Weights of a small image classifier: activation relu.
Rows from block 6 of a small image classifier, named by matrix and row number. Rows with one number belong to one channel. Each number is 128 + 24 x the weight over its row's rms, rounded and kept within 0 to 255. All counts start at 0. Numbers have three digits each.
After each channel's rows are labels from the 100 images, of 14848, where the channel reaches its highest value: "strongest on" is what is common among them. Only what is clearly more common there than usual is listed. The data: dead-leaves pictures: piles of overlapping shapes.
# convs0: first 3x3 conv (model.blocks.6.convs.0.weight, 144x144x3x3, each kernel summed), inputs 0-143
# convs1: second 3x3 conv (model.blocks.6.convs.1.weight, 144x144x3x3, transposed, each kernel summed), outputs 0-143

convs0.57:106096120110131163147116124106110139123121120141093092133107126106163150100123129133145135145124110187142119102121053112151122151120107113117115125108140137156121130099113162140073120129118114078127081123125135126105119169136125162113119103102123103087125134123108113166141075116119095094145139134112129131119166124088145115104126094109109126107083111195138143138066153159150158134153076150118133124124136124161110148133177106096107
convs1.57:101156114125109097155072091098040130135164136138085129118131108088095131109145124167117127123077118131104095118129153135128151113133129167114121107140138129127115119133134131136128105130117123168149094116150092112135104121128114163186136132108156117119084107120098074138070175127118142113118129129141143126157105105103170125112120106113113096126125136160106120115140089094153113107103150110078129117124159140167129163107158118119145
strongest on: grey

convs0.7:113123094127101112118096116116110141120102104152104108112106114098109128097107134134113134124118079116117113084155116089168104152128075096103135150140127094119143137141084133162117096082111133093169126105110108150138135125120123069068096172121115144135149105127113128126134105105105087111109154131140119075123106112110143110093103098109130131071121112146081131142122125120134105128095081092099100114085127103141090124133164134110146
convs1.7:167110142108120129099104160145132133161110080129106142123115097123124138140141143141153121174131096111131130112125132139155098175193128149094123148134114119131133129181099132137133132115119187114197146137119117116128155131163155080089131172120117120121180109153122115151140145161134110095149135128133134145128133142137096160136119078100166154126137154128180127176136140166130146102111121158129143121121095168124186116153130123153151
strongest on: mixed sizes; star

convs0.101:126132079090098116136085094106120166158112104113116098145071119122135108083131146091110146146108095126097085106124119114113131152123115117058119146118132119104114074119141113147080115111098155121140112164135159113115118134112118099089115148121143097131095111130129069165145150129108098089124119135134144095123142161093118120131126077099160137081121124131127145117119090140112099135098085117119095100133138114149122146092123111155113
convs1.101:134113114134120123116134129127080100115138072136124104124161121156103138117099115130127157152082089159096097143123150129131137115121132129145065153140135113135123109116126147107146097132122129102131135103141158131143085151138145123117135154087071084121129119117106098146111165099141123112105124134140122117115164174121099082085131079118151184136181130119123138132162144098150102130138105161167140049134154143114102143166150150130118
strongest on: mixed sizes

convs0.37:148131115130119137057129084061123109116120120152159115110120139145138121123137172131087127097131099105102132162110110144103142104120115129152165094121146152080065085106139102102106123156117089094105114139106095110128127082118114147090138136113086070156124127127112084080132094119123138090128120133138123083137139146106088110109122130122105132104126125141096119149122130114111111167143055117119131121140149110121124125118116119112128
convs1.37:106152120125077148029125113217128138120162157171101155123144134101101134104144113182119148167129123095109111092130160138112150105144130107141117119124086111137171132138065109104146138133143115127120126152148048127107122143118135122113097133103135132127134125139123115177129119124116143132122148155140136112114151103129145098131122116122113107099142160126097118102154121085122119098118150116138126121134123092157135160122141109125107
strongest on: bar

convs0.35:123126141089113159168153154119096085109074064122125098131136118140116113148130093092098146141147113093125118162119071115101097093114147117150157138087140130130114086132121127103124111103120055140070129124132092124138114138128151123126131094108129121135145126102139077064091117097124121120138116126103114089135128122113122101107144155134132134119097098141101123123129142091094137125110128153157131105115125095133114080084131114098152
convs1.35:125158119075120162154141116131148110119109123151123110148139149109112172105114130110107111148121131111100096103110101130128124130117126086115152129115133119173116128164098187150122142150115086074141131112171133125106149117129128118165075166085113147127138102183178092142125152093135113108120143122120105099079129150116142106112109170121157139140154126145171105137113099095112094145161162127153150118095154102160156126126173101125132
strongest on: large pieces; heart

convs0.107:131124103097155132143096119095138119110117149137138110103094140112170110082114104176127171094139091131145090113134065122097114165067108110116084121144133110125136143157092145124087112158128097114104123136123096100125148128121103144133120112140171078132118111129121127133122096121121115117110114108120124124106136121087132107089149075147125124097093116181112102158116114118115104131147107125075111061141109118149121135131115097170115
convs1.107:112104111132076088126107091143109161147147105103140078143161078111092113110158098139107143118097107095125109109108152103153138178166107103132127127132100123139129127118132108157214132126132157136133085098138117126151163136123144157159114134107120128138130132112145106157115124102113133118083104140155129081126112125164143113108125127083179130106099142111163127140124121158112127093136113136081102105160141157145119147169150083126132
strongest on: grey; hexagon

convs0.86:169131099104075149089139105089135100096078101143118113124118161130120111125157144084111127105116113139098101135127171127110156116128125120147116149130127117069103090101101128096096143129116102129100113188109115106118110069115096082105142144119097085124103124134089088135146116106123122078139116142168152135102128132091108108116137093122145116114066120144124092133135118144104139110096101096127112115155119117129137121115099141159136
convs1.86:122107146106124123066123118177139134118127126143127151113141139143113147103180097147150181161124116153176113104148133141111157120120167160161129088123119116149174180130124136106159169121149115090103114116175115111108156153124088130119111128092119156153147108129128121166146151137131124124144125102166140149165111105126098099114157137095108127122153115135105114104189116104145118132128182118116147161066137082132125150109134140145123
strongest on: flower

convs0.108:087145094135144111106058139099099125120138146135115102103073130135133080144124143128124139146132118095148134133142102140147127149130136115109135095132114125137125106120122124141063112154120109102150083093091104108105133103120091103077095138125143118140129071107115144133138103116154081131103142079140060137093105082122093115128161131127097118110135129159090113142122107147100119127088139121101135160115099122138112129130133080136088
convs1.108:170132129133173086137116136107118142113084088142134117094113149132153126125075138152113123115139128109135116084146103137152107130159089103131103115138113105130139140165117174170108106139121144154129120127164130154124159108108129103154120118136101125161142110143091094151138079098158110117113117101092079152111105119126124150137139114182145157116134155123201124166110147157143084120161138146152117131114112146129108126133194091164124
strongest on: large pieces; triangle

convs0.61:133110114096111106094093139110177147122072116161134134149111120138149129143145120177112144149119097094131070112130102088102118118155130147143113122112103145128119166121130135123143139155156179109127104103121129109120092130116109078121121132114111103143137088127101120161109094121133110128135137085107114094114090124134109126139108111088122103092192183146119110139159116121135133140077094151101107099088066142134152128106094126112125
convs1.61:115115150117129101109133168154155142146120131145115136104150123104123144120114097106124085161135130142140094146070143151104111141171137127080110141106121106135148106141128146163113090101106119108111131119149149125173116119152127102098103185102136136151165164138160134144130157136163088137161138137121092123114114125129114097104138098103125112165077158082154150144047143129153163132160123131136146137084116151162126144117159142085130
strongest on: ring

convs0.97:151136127109110124058126094150103126137109181093104126139116135117126131106089153127125126152102128137152131120094181086109134155146101112165156143139138139140134124148064104097176139106147118114104107119128078090131140114121097119122123140175131169146126123117116138115132148113082141169113084117128156115092087071108105126105135174132132140102098134116124149137138066124156138123115129103133087124115099162158110119122116160125134
convs1.97:090102156111100104200136133100108186126173126124142139151133095147119117127102119168126128140158104131145121137110102124110093145125133109105144113125109107122110127108144128157132149140112185120123128140150134117127145113113092128162196150087126113070112128113164134125131130161135103150144150122133097186136152105114093118164087111087098155159135109114087128106136112107119127134142116144074119128117126093102106099091123095149095
strongest on: large pieces; circle

convs0.32:150134092116101095137121121126147160123138132155150150124086126155136110118094155129110148139118096120130133132144060146122091147124126145113126146117139147117141081078147110130136108152104140117142114131120130132121124103100100098083069137113135122128077142120128149105159143128100109125109173140148093110133154129152127122150110124152108079090181118184050105112104114129150091142127051131125109151088125150120143136135108118138139
convs1.32:111138132140146154100103123124109105098137115152131086123104148091105127136060109102131089106133096127114090104143171161126114099107125097061106098137144136125120071136089102118090089113105134147121125112135069160116104141096143093082114083109096094121136107136105144147114136131138136081138121120146140152117124128101130132127161098130129118156087123152121126163083123138141145131113102118142143121112097130108101127142170150179143
strongest on: mixed sizes

convs0.21:125127126122109136127132076144098090126158137075162091117115151120106138102093112068145119133150093121106106115112155101094133127130135102176161125127111122143141126101099077102174136122139100127149096118118137109108141121112132109107114143066115141157101159128131145057135123157093137163077129132136138102088151119102130136121128101141132150092091162093150104125146112109088136124106091117106113134127091123093146143147085134131136
convs1.21:083159146109160134144100135118137130146205105139160147161164162151148097144127167139115129145184112144129112176125171109115119145160111133128081133147112131092117135098126084140093126134087155144164113122157152157094082115110134123152152134141131136125125171127151154133143165136081078133110160120139113144105138099108114126147118120151134095156112123111148107101109118138099161145112126127124150112175153101111101111110173127137109
strongest on: flower; hexagon

convs0.122:112122115108163133122086109111158137107099135102121092118094107125162105125144117139159157098130136201164107103143119129113138101064118080104129091119127151143117133126077117129083153157126128149125118098112095140078128135110100136135114122138141114093147079085140100113097109100116125085133118104128124130117111085115149139128144092106124121121107116173107099131150097139144125099131128113089109107111102067159129139090155129136094
convs1.122:086151139126119073165121127126165100123164093077127118105150094165094117126146095138129151207116112142121111113128129125112142132155117105120092104159118113138124183156152107161155131148156129153143107129155114169135123146126128189137113122099119159139081118125111117148128117115116151144084140097146133123129117122090184145113124136108126088108113089152122136137117134174097137099131153139101130127115179127165091129140163122147113
strongest on: flower; grey

convs0.34:116153111127114085105122115080128107106122109160099139147125106158118132110114119123113138162126091160114115119098140084097126136130125133128148093110111111096087112173139132090084117147127087136096153140128142160141133094124121102088071111117096121163108091127118111143107124127114131129095136116125146169137165088096133089085118103111116143103050124131149146128142111149135119164102104116064124101167158095131101109124144114142136
convs1.34:144125130131116126097127147118145143104126154137109109125070118088150132118119129171138119124129125114153176106140098113103145145107145188142153117077132121143154098096146172097127162153089132110124123129123112119090148093107106122129120109102096134147155126106133139126071137127112088104147153077115147187156123108132113097139096167086094112104156152129089152109118102136147131118114152126119149139092071086095118138124131138168158
strongest on: flower

convs0.113:122143130103110080073128101118145124120154114125141115113107119168112090159095136079109142153138119085134154112147158139116099154148130134153133104137166149124151133124077095126113136132144093122128130129125099096102142120091119040110103154125121140105110103124163104166127141129135093168098144111108132132101094082142077135107138154136108095097128080137143143145154156100080120143126081124133087141127128116139105107137132103148116
convs1.113:140176115134158110105148121109134144156096112152131121129149134141132104136100166140095103141129106069117080099138132106121119165171107137092119112140135086136096108142126172173115115158098123135146149104146171089113110123118136127165115122140131095132134081141144108137116102113135109088098113115118089135126098093115138158147109079124133117100097150100165102176069113143115124146120139122143123107167103147162111141132178094136099
strongest on: large pieces; triangle

convs0.83:071111123104119146119081102133100080149085129131121091132116139114117126145139081137104125112130118116116130117145099105102142125090097096124122101107106121128110138111089094125105118098129089118128132116125118127120123109094103125118120156103118117112115119098090101096089128121106108101104127083060086091089081085117115100120088110103099106111111116092182114083112098106115133101139113118105105109123115117113103125111121092084142
convs1.83:178111130129124147127137141117141167179130101148104114104102118123127123154126129130146130137129126100107181145147128161189131198155132161149144133084129169108121154149130123145123108140131141171126127120157134167138108151112140131116123119142113144112145124127114098132131205129143140121150148119115139087155128147136156146130120153123142136093118142142107133154137130115164075114112072131178141148171119145159176176160181129134161
strongest on: large pieces; hexagon; pentagon

convs0.110:132115100117156115145080117125139086098070141101120074106104148115153081095116097105128166096097120167140100115156077124126154132059147118106145130124130136108110123138105117098094139167131085141057135089139142134092133128103124093111125112128138112100132102093139124112119118130110111121114131105109115136106103142118103091127124107125146103130123107170106100129131117116123146099134114101078124086122072104155117145131106145114146
convs1.110:097142134098114045151140119116162155121134118069152153099152090121104128127167114123136141222129131170140113096114139124096119132154151141125136102176150124112127175151116116133143119095170160171138091122129116145144140121147129177156124129109160149147072118141144129161132166121145135131123129160136115148119122137133149133132140105114112126141085127143142125134159120165098148133106140144085089132091131143151097115107105131124116
strongest on: grey

convs0.104:148095110087091142139116130132142120103085123127115094135102145167122121138130095114148142111124102132090124106091130111103099129144159125126101124107107136111109094111077117090132118108141087100081092115109098114135117101120111090094086141126125119109114117140071070090165135118104105097112136141123099119082092202094129115097137110129129096117132125115101102125101150120115124130158098131112117152074098124136133127154102097120112
convs1.104:126118141134141160145133133161120120114090146089087151142156153129117133122138078115136130147113112075115105150124174147092107118136120156133140142135129106133159164072133160083157100117105127080095127127117110132131146122154081148064124166121143128137133123130116131170131188122149087120169116141164093127124126115115115128124164125156121134119128155116094132136137170103157101145140142135126128133060077111127088130081122152116113
strongest on: bar

convs0.92:120135141164142147141134105137114122136086158058105101125159117142133146121135114077128129095117142102169132123076089137125132172111148108085135128119151170122148096122129115142140140123109103096106117107134111146127118142125109114117129112088169129116119122112115126041115134132121129109159130093109136108102066150131143136102129164137142133119070144155086135127078163148139148130124110115147152135090137117116083121134105133091180
convs1.92:076126104090118140198126107103116164113140129152122139115122168112102115126095157134075156126116095129109130132118129117082157114121122151133154086129157151108107155096136111124132118166147146131159134151144127100115131098083094113159171146100163149120112132136110105171129134126134137117129121143150132109133113105110142124135089128141079077124102146121103122096109091086101098114106108138062130114063142098116155109120143154136145
strongest on: large pieces

convs0.140:118132127124111095138110121113134122116144151081143110146113101120098120132099144102156119104144105114133107106112142115137102143117134121076148100131090106132102087110145089143120102084140138130134125100104122105111091109130086108081120117087108109118137131093152137124095126132073094153118109155104096110075146125158066098131105081118120119118116124113117136121145143108090139106116065115098103085113156134088097084086109106102142
convs1.140:132140169140132143082120152126087138147119146146155147176137147132146161156132163153108097103114132146132104142136108106158123149132110140141153158109141131117110104170115166124129106105166116158127146091108099110118157111154153117144165132110152119151154104108123148098115106142131136097126125151108085139134169132154123171202111146134132157151124130128187131149110102104144148150140125129157142115210155161155128087105170133144155
strongest on: mixed sizes; rhombus; drop